A small image classifier, trained from scratch.
Training: normuon at rate 0.018, 7600 steps, batches of 128, held-out accuracy 99%.
Data: trained on scattered letters and digits in many colours, 97500 training examples, 10.0 epochs.
Rows from block 13 of a small image classifier, named by matrix and row number. Rows with one number belong to one channel. Each number is 128 + 32 x the weight over its row's rms, rounded and kept within 0 to 255. All counts start at 0. Numbers have three digits each.
After each channel's rows are labels from the 100 images, of 14976, where the channel reaches its highest value: "top examples" is what is common among them. Only what is clearly more common there than usual is listed. The data: scattered letters and digits in many colours.
# convs0: first 3x3 conv, stride 2 (model.blocks.13.convs.0.weight, 320x160x3x3, each kernel summed), inputs 80-159
# convs1: second 3x3 conv (model.blocks.13.convs.1.weight, 320x320x3x3, transposed, each kernel summed), outputs 64-127

convs0.234:130121120180116157125135057079060128133128191144070102167156138138135147062114105163153157088156163156153080149092161126113149141138135136125077064178135105136123150194111068143106110114102172107107200130154153164165094174069115187089195187
convs1.234:149141168154124157143196108067139101128139155161111111171157126115162122110124093105100137178125153115111156128137107153096144110070145144090125126133163194114127108136119151158131130146127123
top examples: count: one

convs0.151:143097067142117144112148117143205128164148177109120145165140089087125109130103112063156128115104099121130063084100117137124132081086134143151085127107097091168131110152149087143193138150114121180107125102106117163150112151113153129153168146
convs1.151:117168095091128114123152164101103180179153148193069121145147093083196122148104145152118098122124157132130137101182151166172138145072127160108143159130132130138096135082107104112142156092087151
top examples: count: three; count: two

convs0.52:132157144176097143137141130124140065117126117146176120125120151085124122111118138079130118086157153112164108102110118120122161136144117137091164068094110102106092126145129067152147123113125149110105131033101145137118108153114115105041117154
convs1.52:173147147168174144153128167184081066089116181091129122131143165085100109115097160121132159176096093112124112152053067146140153131112100082153136119121099166166134116119113166160182156148158123
top examples: count: six

convs0.268:163183168171154158118155195109122122143145133128120128140165170184147099172033155105100181083124198166097121114104164118166114187143136141084136181120095132119122124187143115145100151169157127149165142133171170177135094116176143121181131146
convs1.268:132100098104179141131051149121120156078105092089111101122069157113100071123094101104134142152076161097097158170051092105108127102087129103145114125191208119161087125104152143089109178132162165
top examples: count: one

convs0.307:132095093086115102105159158098081099159018133116103120172131116115122112155155091125154154111124181101132121097144118080125094112091129127026149126118113201136125115133064134098153137084109107136136151117118143136152149113150140111079137186
convs1.307:129117129221129092170125162108030094107134170161132138149139130142164094108114113148092130094138137171131141049108122142152212096156099106160157167132139152118091114102152126142114110174097115
top examples: count: six

convs0.282:096121162141116186140171116122073165136161138197123144158162155074114180124099157092164093141129100115127144052109092126130234116071123095092163120038147123042112148131149122124116115126093151110118102072106126148138156109168160135151142165
convs1.282:105192161113124151137139121145130121105157147143124108111127099100139111036102077088151106052058081148097125073091135196120102110137153076128127107157129115126143101143110155176153122127100072
top examples: count: six

convs0.41:104146123118118142151136120092173165149058136120161119154128105085152167159103108153129117101108120152141129156084106152132149110161090095088116043188094127085112139153007162166116159114123143116138090096098173135103108104098123099128127141
convs1.41:108172141181092179092073156128099131104120162177106149122118155078149097129168105138108125124131117161148126105078175141082101088125133094137117112148122173159086101143096092127125095159087185
top examples: count: six; teal

convs0.235:062105141140146144144090086187150161130150106107119144169096158159179139135080155091137170092151096145102174135151167065114071106146121103097109044133201141098141144107143105102126162104128146091189110192154175107107147107129118074156171158
convs1.235:091193171176180176157087151109158127078146135108143099190081157098182066091149162126128121103142082118054095094110106143140102100094149070191110101089140135132092066173144092149147111140098146
top examples: count: one

convs0.53:147138087099107130081108125133116113133150075093149140133133059141103162190106153094094155149129118128090095122084118156164132106158171143101121086112084090111163138119120126105126104129076083084223186088155119115105060167095122078155133064
convs1.53:171116214146177116149163136051143083110106185148150091156094198143136081122162156151120151123132168111159077136117116143149161118038123136102112198124183158139105152111158155104161123148129138
top examples: count: six

convs0.163:184127157176132118152144142119161075134064158134147172082142132157131123068074134156144118120150117095108127140112105158126094159086115107082113164158121087168112088120183085128161138108157167106135112112067159117111128126168135144143125157
convs1.163:123046104071158116116168150114127145164184139102108106151154131123101139198155105189112175133154119133133180169154135094135127191074115099058078108113117154126168157209127168125131158096132078
top examples: count: one

convs0.64:090164119140134085116131169105125119113189109149091123107105109111162088131152120068106063084107114170195070119129119098094060075128121118068123069078146102083101126121139129170165108081138186115120133173112133142098118105155206157125154139
convs1.64:079134190238151093178125108098136068110084190177132170135087170112150134103169137186132157074156097126110046151139109134152127117094109095166149107134185110109129146152175076108120121137090170
top examples: red; teal; count: six

convs0.118:116139119126137144108123128086156127112090161104048139131105102131084055126101095089144085111122126141152078140198121135130134137095159080139122178110145118133130088134099116112148197188123108170150159071101104153147104145111130142173143134
convs1.118:117141155158138194115163091138158114118109116118139140033123168101151047095124103140110134126094145086152047136115136168112147119165110101117161179100131149178168126147115098144082102209130141
top examples: count: two

convs0.150:078116140164138129170074145172197172115181146173097181151124163110168141107159129091120135157098053108106080135145105148073108064124104094097138131136129110175109112160128156120170131145154142110164114074135207160129160147097169113124198098
convs1.150:127164159128112097163123112140149136055102097125118106138125105155146123116109108133088074112156110115085156121138209159081036133079053125156171119152158113146074062076147183106180108061139133
top examples: count: two

convs0.4:133164199145124104170116125149181130104120105155144131083116111137098098152135157145133159132076141145111089115145113149129190115156140096197140179092158200133133114157096112081113123152164132084097157118109086142160128091188129093169069119
convs1.4:116151123143107205095124181119123152092124164145182120133106098181100105107111158100130066135169120128082104175163145074164145090167096089144115105073053130072133189111119166116118148100181127
top examples: count: two; count: one

convs0.217:035061103105191156155124117102120128091148141102054160181084104141117119139134139144119122157040134135093170124167087068156149124186109130140094108153189112117181114178171142131098085178155118098157163121128157167128112145106127117124151114
convs1.217:171153179168113182147162146080116140142181168085199116159080179062145163130189149127104130144175172117085187126159140152102111145165158142118139146176153105120088129121089140083139113117181162
top examples: count: two

convs0.126:110184042149136160161158115099180136119145180131129152154112153133121162079141154133084139224092083133179125143131164118131128175099101130121119101095131125087076161117138127078096099162119129111139132176117206127157080100104164115140107100
convs1.126:114145157101115107160130118141151130117150092195157102158111078097140119080150112187158143115161120139087126070101124183121132150097088139109124107166149195142137109076144099089133122134149134
top examples: count: two

convs0.295:164113176123124069126160112132116137126146125081181078157121083129181138098076150095075122179097046073091131093147098119147124135154136146063147158137142118119105144127072047127075085100170160104124144155134075137087156125187126149115141083
convs1.295:186164173163107153131147091136121097114105163123092132085154137128113069111122159117077119119116097154102118074107106141151154123140106084104145158144089086132114140090125141149147130167149115
top examples: count: six

convs0.205:170132085157090107098064128106139111066093136165096109081114123154136128110152140116150126125111108142094073122163102129129088187139113102088109137167133099158080185083097190118114138134123126098142115208084165116097082149075159118099148099
convs1.205:134194115152118177140148108076068170158160100158056148097102161064092165079078107101127139160117115106108104139143122124127076099181143115082099072128137095129218145146163064125138112131106150
top examples: count: two

convs0.47:112166110078111118131116131142126127119153137111099114150144091085168120052140086098128065078124161151136096086086152120113163178138112174128152147125183119137089163131142178216123115134138141162131143132120133174108168117137120121019118130
convs1.47:135110158215104112158092119113113098145060155127171131104147102125160128123157132188149164137121202122141081137141082141174183167106087124201098158170196209162073147101141141166096092152085152
top examples: count: six; the character M

convs0.46:099145119097165181170139134150130155123166112131134134182107133134149058134135120075124113106120089092121122129153114057154152155138113110106132105145080155117136157133162126150156133072112129055123159128090114127125113141191162164152140101
convs1.46:163174152165140160130142126139089087111148150069104142139085138188097099098146164105134074128150109119108131086097102124098152165041104078118141129163170103100110132076153134141110093171140099
top examples: count: six

convs0.231:063063120180162158105131138109140136113103143112041097131137102124070136104150106069084116072067127116114112114171105090109128136167114083234102141077126141174150136098120155116118189142122088149173124121145145193125147117117144130114162135
convs1.231:146206198211132192185182104126188107135161155159181088176114126078172091122147162136139134119149179142158086094172109171147141139098129101164118155099154155163075156111082152135112124096168120
top examples: count: two

convs0.293:124094133084152093166093090088051129101061137126114103114156114095151209085129137108096087099066163124176124132118133140118146095141108111062123030141165143128111180136126140197170120177176194162115078127118162121160167085134118133133104129
convs1.293:129127169178128109170096063098154094172112125133169098118120097110106135128100178141134140153149185141137086128130155163154121107089083139138196223179226144152118118058096145129112103146107197
top examples: teal; count: six

convs0.77:113044093086134134145134087027142084095067108124107128085101112076105070095148123133142121116123147120159117152106106086116118170186155115169144137115089120108135127172110136191119179103130147139073177116108103140162172096101178117172128204
convs1.77:162145163195095138165184123055032101182101185129123132112073093141138145131113115129135115158134192143122139152146168102147122134103128184129119171118196175140102127101168138175151144182111158
top examples: count: six; the character M

convs0.189:108122190107146140126131142105071105127175127115127102133109147135136204189132179142155137169143088145102144121117144128112085102165135133166097083154144110135142130123128107115123130164145086163132162154148174140160106190043159126141155140
convs1.189:124137157095184116120183168170174107134160129097117100091078143112149128117140154153117124182125171138127132106100115170141136110095148152145128157136142120117209139174075103058107117094072098
top examples: count: two

convs0.30:112188151139127130136183142124218153159113158144114162105162100130105113087151167079129177078108144110091127166199123125182152147120132104036188125088160177159123138190101126127136132115127143156105132174133102123138091073046158136152088101
convs1.30:072108100092181073065002175082151164064047087090136137134113134154122098108102125145102055106171138134131111100133064117159125108179107164135188132088134152122132163130098156106162142167125116
top examples: count: two

convs0.226:130173099139127151090035114127180149149139117127105111080103119150117163130133157193120182140067177129147124151153158167130080216137148113088091137116124125163140150116076113105117144110093126091128165105139152156123143169085139086046113103
convs1.226:084169180205135145134121113132141084128170130137157088170132171092145075095125105058111088152099108139109101115117142082106073143079134102192098069066094135132102066094097117169122138134222145
top examples: count: two

convs0.114:189129104144169154113129167155156172105066112104106137111167148133154067155111144091111142122121119131128129116149194083101088135103137130072156115120182148160068073138092156126169100156073120117129141255161121085128067142120115091154131153
convs1.114:145173130140118134096095179129144113195099124121111136125148114146100146100067146174104203092178117116069050122090096125135107127156116078118115108124153167133178114105082149117166114176157098
top examples: count: two

convs0.17:149066078115115169121146129067172101106232120143096144142147088086133085097115060103083093103123105116132086105112157106124115125109145116134154127083089110122114162133163182151139177142110122172091155003109116105145137235105133138146146138
convs1.17:127148103131127160146196097111086091137154159139113097116144085086102109107066124134093135149072127151117188096156177135109133121134147170092115135136046107100117054144117117143118111127109124
top examples: count: two; count: one

convs0.311:120163134145146087101146179076128103120081133158150102151177145170168115149119178103131164171135129192126114183132164111163098153183143120113101168134130177111062124134133101123118154127158138046104098144149150150165153098090151120101117083
convs1.311:124129188150099066157129071093171096109109126153128132101082127140156122082137076159115160137138132050119038090147086125128124082051136091121167119182205177129178095073134127139148110155166174
top examples: count: two

convs0.113:146105120175167135134083132119137106148172144129097101166134138148039144133159150145169131144081152162124120160084122086097156108110080115110113125180141151153188139092083181130151118135181130103085167139117208136115146139119175150208124147
convs1.113:172142127159170173170207142121151126170102169141115136134130132205104173104129108130131126069165172140135142111158094146119172158093122105122136150175191133162128051098109106107130140054088146
top examples: count: two

convs0.301:112149141119169187133144112168075129073130137104088080177151094132169135107127061131108119091116088102106131153157102150115146158135133174084085144154170094119107095171121068154120099108055121102028112105158133065112124073142110121135185070
convs1.301:111136121089100126171145092172134148136120139141157119118157123138102174130143145088136129120137099173134133073148128125138142126120123126121176163087156145141160134124137110180164141140106069
top examples: count: six

convs0.45:158139098094129129126102080114138147119047154118095097069108105130121156154087163166119107072132071104106106117081109130124108170066128144089155147146113076085095125110057139108112171103107194084142163189111156098115159056157132134134109155
convs1.45:093110172135123099120112153121144095125133190168124156113109113105118170171159121127146143143089054144105094132152152100127107116107120077127153117097195145079091125133120101129093134162114101
top examples: count: six

convs0.232:165119119151124148105161067066158038131162125141092098181185133142116091117165080155157153091069137152149116167121149093134086174129123119113165093094167125154175133072157126110137117145127147156115099137130092190163113085163133094127134138
convs1.232:109122158216131103133089143108137150114115155104153175108164112050145104153133144171088130151147189129143145153112113104124153133101123153141133156220185193134112154077149074105157151140123144
top examples: count: one

convs0.262:123121128152142126122110134044199155155049138126056184133123147179109166178092203149106161121181116126119187160161151132159077128119124113081139089093177148146114119109153135147102145180117128133121128160129128150123102159082122097157123135
convs1.262:134180143178142112162154202140186122170117178216165144098116185141106124077107141115166143103147205124113064076088122160134129121095148147125114155135128110119130074098124118078117084069111163
top examples: count: two

convs0.58:255114085089134128122122084154053160126148115112187163122094127115155059116115107114090136124109099119067102084184127131127082054136111134114096145183107119154112119144102066133154112136156115133172096210132093152185150065108110149066115138
convs1.58:155153190187126191105150131123106142136139112156129136062087108129127109105156097104124096119147023097101140144078127136102087137142157100126119124104101040113094152118150155143198106131104124
top examples: count: six

convs0.55:135131074114141106127098145063069057123160139093087119160125092108112118168137136183090105087120122101031113121103105096148112115123127164041180138134052124120113094110127154118139141129146158135138099201163109083158107144155097115182113124
convs1.55:144132149122098157167095077120080066176185131130110095079095098099131117125148123120081088108114051154135134187089148099115111094130111120125081102141050044117132156092144127126130107099105093
top examples: count: six

convs0.288:165089071107103111103106132106125065112071138131139135056100161142134186158255148091159180142155133151162152145170170138086124121116124150081102097121101089126126118112160131109114109079179074113116138140132140137064121156148100114119124106
convs1.288:121161179106146124096134126131164078060095160156109123125129119143129112103104134090129145147060159099182131099068000187074146120099078080184164154103169165132092128134134106109118210141120119
top examples: count: one

convs0.68:120110105131182139153115146124111108135089095147088135107138105122146095142118143128146095064119132158132131119128111131108101152111072157061139152172106085114110078083090127109143147101116135101122100164094170105100136054124119138122162076
convs1.68:086100164185132144123127075091176100099108121162154088051105166199186090129143163139154093092140099059111095112123130122118116121126159107117121091114112145082150107135153086114155113161107115
top examples: count: six

convs0.233:119073033165138147073109134030179100090092100079085083132114125136078135105103100140142112118007158135131132156126110151122139118136090098146123139110162117117150131124096138115116149140137119147112167059191183167119144185094133126158104187
convs1.233:153140193141150106167185115111151066082148153206132144081094108091153129171110111133101101118078193105161127129124150120169116112102136108202127142120149115150104146116147118069117081100127147
top examples: count: two

convs0.318:176110115158090131147096109206027125179092084137090050106102103115150158151086084144144108144104138088155086093165162125157152168168118126115126099101098175122071131138110154137148091106137108120085140163152094156051149107110141119091158107
convs1.318:115165164134147133103149158134116153111082134170126079167122125140139112173118090119061108107147106173142134042087122106110186112142144127126108170095122168110145119075133118136155162146121075
top examples: count: six

convs0.187:177117090097149143121134135086153098104140137167093102154104195114107103154113189149161157076104190128085122173101128146105120132186124028118123121147131130102151156127121121112138147075152124139142155140114142093174111137145153099128135133
convs1.187:151113102067127199113132134196089099176145115089102161045135085100151125135135161147084156124082084106152107116105107154140162102179114101102123083134074132166170135159098102088138082177092140
top examples: count: one

convs0.152:098116137159184099160141109119231190168150152116171127178131136099175128104142134119110151157143146095113161120115148135120133104126125113116128023121175114142134141132177113140141158144114157165135087132102143162140137113058098098112097100
convs1.152:116135129139125115128114146177128142112131124093131105210142125126143142159121122145082161126113138137139159069127089177150141138100154129103143101187092194110112115113143100104162120110150104
top examples: count: one

convs0.169:051158083151126120114076136133184108071129163138077070095174110094128132112097136108197161149114097178153114111128117134117083112107139142123141154088175099098093090122152108125174123172124104069090145099131170158176142113099115134201123180
convs1.169:128142101120130129104138185157121209197172095111121102092106082147125048102147152084116150134120182133140089134109122174134132113028125121135114176177195145201209142143087095120080109120152117
top examples: count: one

convs0.21:146109121164106109133115116110108192085105090141068094176154126143151120124127103155128150084090117125164121111117150123108101126125115149076131137141114144076178140116173138115099150133142112133133091145139144143119138147122104140150161119
convs1.21:108139126129170157111094166119160126168113123128139119178139172092123113093161125115102145103118124137134126180165163122096156155091117153073092152152100094103096130118096143178135118079046154
top examples: count: one

convs0.70:123130157083121134088142140095102126151217129135143101116131077142154158131073114064110124084097147116156088151040141100099145130134133134112105155098115094091138150086079164119141129157121097105085142135080181074153131125107086125124122145
convs1.70:110161130171079150157128145090110191126131154128075158122112079106117100144108126135104144142075153141117129145084147104130153106141166076134131152131098133122122121147133166108128118194111120
top examples: count: six